{
  "shampoo_beta": 0.95,
  "max_precond_dim": 512,
  "gradient_centralization": true,
  "magnitude_pruning": 0.7
}
Rows from block 21, named by matrix and row number. Rows with one number belong to one channel. Each number is 200 + 30 x the weight over its row's rms, rounded and kept within 0 to 999. All counts start at 0. After the name is the row's rms in percent of the matrix's.
# conv1: bottleneck pointwise conv (model.blocks.23.conv1.weight, 96x312x1x1), inputs 0-311
# conv2: growth 3x3 conv (model.blocks.23.conv2.weight, 24x96x3x3, transposed), outputs 0-23, a 3x3 kernel for each
conv1.6,121,200,200,200,220,200,200,153,200,200,200,200,200,200,200,135,126,200,200,200,200,200,200,200,200,200,200,179,200,200,200,296,259,152,200,200,200,155,200,200,200,105,197,200,155,200,200,200,200,200,113,200,200,201,200,202,200,200,159,217,200,268,191,200,211,180,203,200,200,200,200,200,200,200,200,200,200,200,200,197,200,200,200,161,200,200,200,238,115,200,200,200,256,183,200,200,207,200,161,204,200,128,200,252,172,259,200,200,200,267,137,205,200,93,200,200,200,188,200,200,200,200,200,200,177,200,105,260,200,147,200,312,200,200,200,200,200,200,301,200,271,188,200,353,200,157,200,209,200,200,200,99,151,200,200,200,223,200,200,154,200,302,200,200,176,200,200,200,200,158,183,200,200,200,200,179,200,200,190,200,200,200,200,200,238,187,200,200,200,200,200,200,200,174,200,200,200,155,200,204,200,200,200,211,200,180,200,200,200,200,175,200,164,200,200,200,200,139,148,200,168,200,200,143,196,115,200,200,200,200,186,199,179,200,214,200,230,218,200,103,200,200,200,186,151,200,196,200,200,200,200,200,200,200,200,267,158,200,200,200,200,110,200,200,206,200,137,200,200,200,200,181,184,205,165,200,200,254,200,200,200,229,243,235,200,200,200,200,200,200,200,213,200,288,200,158,200,200,200,200,200,207,200,250,200,153,200,200,200,200,200,200,200
conv1.7,082,200,272,200,200,271,200,200,200,200,232,200,200,200,240,200,200,189,171,200,200,215,200,295,353,200,200,273,200,200,200,210,200,200,200,200,253,200,192,230,200,200,200,200,147,151,240,200,200,200,200,200,200,200,200,153,200,130,200,200,200,200,165,196,185,200,200,200,200,200,185,200,200,200,200,177,200,140,178,200,164,200,197,219,200,200,200,195,200,200,200,200,200,200,202,200,178,200,200,200,200,290,200,200,200,262,200,206,200,200,200,200,200,200,200,200,200,200,246,187,200,200,211,200,200,232,157,200,90,200,200,382,200,200,200,132,163,200,86,200,200,224,85,304,199,200,200,200,200,200,200,200,200,200,200,200,165,159,286,200,200,200,200,200,200,200,200,295,200,200,200,200,177,200,200,160,200,200,200,187,200,200,200,200,200,200,200,200,234,200,200,200,207,179,200,192,216,235,200,200,200,232,200,200,200,199,200,200,200,186,200,182,224,225,203,200,200,195,200,200,200,200,200,200,200,200,200,200,200,200,200,200,200,154,200,200,200,200,200,200,197,200,200,200,200,200,191,200,254,200,200,200,171,200,183,200,207,200,204,200,200,200,200,237,200,200,200,165,200,200,173,200,200,87,200,200,200,200,117,200,200,74,200,200,200,200,200,173,188,200,195,247,200,177,200,200,200,200,206,200,242,247,215,200,200,200,169,200,179,79,200,200,200
conv1.8,112,200,200,200,200,200,200,200,169,76,200,91,200,248,200,148,200,200,173,200,200,222,200,174,200,200,162,200,200,158,200,200,200,200,260,200,200,200,200,170,200,200,200,200,200,152,200,200,200,200,200,111,200,200,200,200,200,155,200,200,200,200,200,200,200,200,200,200,200,200,200,200,200,213,200,200,200,200,182,75,200,200,200,200,200,200,200,200,199,200,200,198,200,200,189,200,200,186,200,200,200,180,206,252,200,200,200,180,162,214,200,200,200,200,200,163,223,200,104,200,200,200,200,200,200,200,170,267,200,200,200,248,200,200,200,170,118,200,200,148,123,200,200,307,132,200,200,199,200,200,200,200,200,200,200,200,200,200,200,200,200,200,200,209,198,200,200,124,216,200,200,200,200,200,200,200,200,200,200,200,270,150,200,200,169,200,200,200,182,200,200,200,214,200,200,200,127,200,200,151,200,200,200,200,200,214,200,227,229,200,200,200,147,200,200,171,200,200,200,202,291,200,200,200,200,208,200,240,200,200,200,200,200,318,132,199,200,200,200,200,224,195,200,249,200,200,82,200,200,200,200,200,200,88,200,200,200,200,200,200,200,258,200,200,200,345,200,200,200,94,237,258,264,200,264,200,171,268,200,200,200,200,204,200,200,174,200,200,200,111,200,200,200,200,200,200,200,223,200,200,200,200,200,200,200,200,200,200,200,200,200,200,138
conv1.9,150,200,247,200,249,200,200,200,200,253,200,145,200,213,200,248,228,200,200,200,200,200,200,227,200,230,238,200,201,200,200,180,180,200,200,137,231,239,200,200,222,200,189,200,183,200,217,254,200,200,200,200,200,203,200,224,200,200,200,246,181,200,200,228,203,200,200,200,200,200,200,237,227,200,200,239,200,200,200,200,200,169,200,200,240,246,200,200,200,200,164,154,200,200,204,200,200,200,200,200,171,200,200,200,191,200,200,200,200,192,268,224,215,279,200,200,200,208,282,237,200,260,200,200,200,235,200,200,200,280,200,243,200,301,231,200,200,215,237,200,200,241,200,200,287,200,200,226,200,215,214,200,200,264,200,200,200,200,238,184,200,259,200,272,289,200,200,200,199,200,200,200,230,200,200,217,200,200,200,285,200,200,200,202,200,301,200,177,200,200,199,208,200,167,161,125,200,200,215,200,200,200,200,197,200,200,200,86,195,200,200,200,200,200,200,191,200,127,204,268,240,200,252,200,200,106,206,200,200,200,200,151,160,258,137,200,164,283,200,200,200,237,195,200,212,200,323,200,211,200,200,200,218,200,200,268,200,172,200,195,204,200,239,200,200,168,200,124,200,200,200,245,200,168,191,244,200,200,203,200,338,200,200,200,200,200,200,200,200,308,200,216,200,200,200,200,200,181,197,199,200,184,200,200,200,200,143,161,206,200,200,157,200
conv1.10,093,200,165,200,200,200,200,200,200,320,226,200,200,200,200,200,200,200,200,200,200,366,200,257,200,179,96,200,200,200,200,24,258,200,251,200,200,200,200,105,200,200,172,200,201,200,200,232,200,131,200,200,200,239,271,200,297,200,200,200,200,226,231,240,200,200,173,200,200,200,235,246,200,209,200,198,200,200,200,200,200,257,200,200,153,200,200,200,200,200,200,200,142,200,200,200,218,200,200,200,200,200,200,277,200,183,200,200,200,200,200,200,200,200,200,200,270,200,200,200,211,278,200,200,200,200,237,89,264,200,200,200,200,200,200,200,200,200,344,200,201,321,200,200,168,200,200,200,200,200,200,194,200,200,200,200,200,200,200,200,200,200,200,200,202,200,200,200,200,200,200,200,200,200,200,200,200,175,207,200,269,200,200,200,200,238,200,200,200,200,200,200,200,200,200,200,240,200,200,200,200,200,200,200,153,200,200,200,200,200,200,200,175,200,200,200,191,142,200,200,200,200,223,200,200,200,200,200,200,200,200,200,200,186,200,200,160,200,200,161,200,200,200,273,200,200,130,200,197,200,200,200,200,200,213,200,140,200,273,200,200,164,200,200,200,160,200,200,200,155,200,192,200,316,160,196,200,200,200,200,200,200,200,200,200,200,200,200,200,200,200,200,200,200,200,200,200,200,200,200,200,200,200,200,118,200,200,200,237,220,200,200,200
conv1.11,080,200,233,200,200,200,200,200,200,200,200,200,200,200,200,154,200,200,200,200,200,200,200,294,200,200,195,118,200,200,200,200,200,200,200,200,200,200,200,200,200,200,61,200,200,200,170,129,152,164,200,200,200,200,200,200,200,200,122,200,200,200,200,200,200,183,102,200,200,202,200,200,138,200,200,200,200,200,178,140,200,200,200,162,200,200,200,200,210,200,200,200,200,200,112,200,200,200,262,281,200,157,200,322,200,200,200,309,200,200,200,200,200,200,200,200,301,200,200,200,63,200,200,200,200,200,199,217,200,200,123,182,200,200,132,162,137,226,200,200,186,200,200,200,41,200,200,200,185,184,200,200,200,200,145,200,200,200,200,200,200,200,200,200,200,200,212,200,200,200,200,200,200,200,200,200,200,200,200,200,238,200,200,200,200,200,200,200,200,91,200,200,251,200,200,200,200,200,200,200,200,200,200,167,200,159,200,200,200,200,200,200,200,200,200,200,200,200,200,200,200,200,200,200,200,204,200,200,108,155,200,200,107,200,200,200,200,200,200,200,200,200,177,200,200,200,200,200,263,200,246,200,200,200,213,200,200,200,200,200,200,200,300,200,230,200,200,200,200,163,128,220,200,200,200,200,200,200,200,200,200,200,200,200,200,200,200,200,200,200,200,200,159,200,200,203,200,200,200,200,200,200,200,306,200,239,187,200,200,185,200,109,200
conv2.6,108,200,208,200,200,200,305,200,214,156,200,200,200,200,200,187,200,200,211,200,215,159,190,181,200,200,200,200,200,200,200,200,200,224,200,239,200,200,241,200,200,236,200,200,200,200,200,200,200,200,200,200,203,200,200,200,200,200,192,200,257,200,200,200,200,200,100,200,200,309,202,200,200,200,200,200,200,186,114,200,200,225,171,200,91,200,183,200,200,216,281,249,200,200,200,200,200,200,200,171,200,257,217,200,200,200,200,200,200,200,200,200,211,200,133,200,200,200,241,200,200,200,200,200,200,200,200,200,200,200,188,200,200,200,200,188,200,203,65,185,144,325,203,189,113,187,148,328,200,200,108,200,200,200,200,200,162,200,200,200,249,218,224,200,200,200,200,200,227,200,200,200,200,200,167,200,237,200,187,200,193,200,144,257,200,200,200,200,200,95,200,200,200,200,200,275,200,200,200,200,200,200,200,196,200,200,200,196,200,191,164,200,200,200,200,164,200
conv2.7,093,200,200,101,200,200,200,200,130,147,200,200,200,216,200,200,200,200,222,200,200,200,176,177,200,200,200,200,200,200,200,200,200,200,224,200,200,200,200,200,200,200,207,200,200,200,123,200,200,200,200,125,200,200,200,264,200,200,200,196,200,200,200,200,200,200,49,200,200,253,200,200,135,200,168,230,200,200,129,200,200,200,200,200,155,200,200,200,200,200,324,237,200,200,193,200,200,200,200,200,200,200,200,200,200,200,200,198,200,200,200,200,214,200,200,200,200,200,200,200,166,214,200,200,200,200,200,179,200,200,137,200,222,200,200,200,200,293,84,200,223,257,200,159,200,254,86,296,200,242,200,200,200,219,200,200,200,200,200,200,200,200,200,200,161,200,200,200,226,220,200,200,200,200,200,200,202,200,200,200,171,214,200,305,200,172,209,200,200,164,92,200,88,200,200,200,200,201,200,214,200,200,200,200,200,200,200,221,200,200,200,200,217,200,200,200,200
conv2.8,107,200,187,200,200,200,269,200,200,200,182,200,200,336,200,200,241,200,200,116,200,240,125,200,299,200,200,98,200,200,206,200,200,200,200,200,200,236,200,172,200,200,271,200,200,200,200,200,200,200,200,200,200,199,200,200,200,279,200,250,153,200,200,200,200,200,200,200,200,200,200,200,200,185,185,222,200,226,110,200,200,208,200,270,138,200,200,200,200,200,265,161,214,200,200,200,246,200,200,200,200,200,200,200,200,182,200,200,200,284,200,200,295,132,198,200,200,153,200,200,161,200,200,200,200,200,200,207,150,200,200,200,200,200,200,197,200,166,145,200,183,212,200,200,200,200,167,274,200,239,101,200,200,200,200,200,109,200,200,200,200,200,330,200,200,200,201,200,200,216,212,200,200,200,200,200,200,200,184,200,211,200,151,259,200,158,200,200,221,200,200,200,146,200,200,200,227,200,200,203,222,221,200,200,200,200,199,215,164,200,200,200,200,197,200,200,200
conv2.9,114,200,213,200,200,200,223,200,200,200,184,197,200,238,200,200,151,200,334,200,276,129,200,182,45,200,200,200,200,200,200,200,131,200,188,200,200,157,146,200,130,200,256,200,304,200,202,191,200,104,200,200,262,200,194,200,200,200,200,200,243,255,200,200,200,200,200,182,200,200,200,200,200,200,200,252,195,200,200,200,200,200,200,200,200,200,200,200,200,200,200,239,283,243,128,200,200,146,178,159,200,200,234,200,200,239,200,173,200,120,200,200,200,222,200,244,169,148,200,200,200,200,200,200,200,200,198,170,256,153,266,148,191,200,200,241,150,200,200,200,200,221,200,200,200,200,200,200,200,200,200,200,200,200,183,200,275,200,200,134,259,200,200,234,200,200,200,200,200,200,200,200,200,200,200,200,200,200,215,227,200,169,200,200,220,200,200,200,237,200,200,200,227,200,200,250,200,200,200,200,200,213,200,168,200,181,200,200,200,150,200,251,200,254,200,200,168
conv2.10,097,200,200,200,200,160,200,200,200,200,200,200,200,199,200,200,201,200,200,200,200,220,200,200,200,153,154,200,200,200,200,150,200,266,200,200,167,200,149,239,232,200,200,150,200,200,200,200,200,200,200,200,200,200,200,200,200,200,200,200,200,200,200,183,200,71,320,200,182,200,200,200,171,200,200,62,200,162,269,200,200,200,200,200,200,200,167,322,200,200,158,200,200,200,189,200,200,221,200,200,200,222,200,200,200,200,200,200,200,200,200,200,200,200,200,244,185,170,200,200,200,200,200,143,200,200,200,200,200,206,200,228,200,183,234,198,200,116,287,200,209,205,200,200,200,200,336,200,200,200,200,200,200,194,200,200,200,200,200,200,200,200,116,200,211,279,225,200,72,200,193,195,200,200,200,199,195,201,200,186,200,208,200,200,200,200,75,200,200,200,200,200,200,176,200,200,122,200,200,200,200,200,200,172,200,200,200,218,200,200,200,200,200,200,200,196,200
conv2.11,110,200,200,202,200,200,200,142,200,200,200,217,200,185,200,200,204,200,200,236,200,200,200,200,227,200,200,200,200,200,90,189,201,243,200,200,200,200,200,200,200,200,200,200,200,200,200,200,200,200,200,200,200,200,200,271,200,200,200,200,200,200,200,200,198,128,200,200,200,185,200,200,135,200,200,94,200,200,200,200,173,260,200,274,122,200,141,318,200,200,200,200,200,200,200,200,227,200,200,200,92,175,173,200,232,200,200,200,79,170,200,200,200,200,200,200,178,200,200,200,200,204,200,189,200,200,197,171,200,200,200,200,200,200,200,200,269,200,200,200,200,200,200,200,200,200,200,200,225,200,137,200,163,270,200,200,200,200,200,210,200,200,146,200,148,356,200,200,119,200,200,200,192,200,200,149,200,200,200,200,200,200,200,286,247,200,200,200,200,200,128,200,132,200,200,200,200,200,150,178,263,200,200,200,200,200,200,200,200,200,200,183,200,200,200,200,250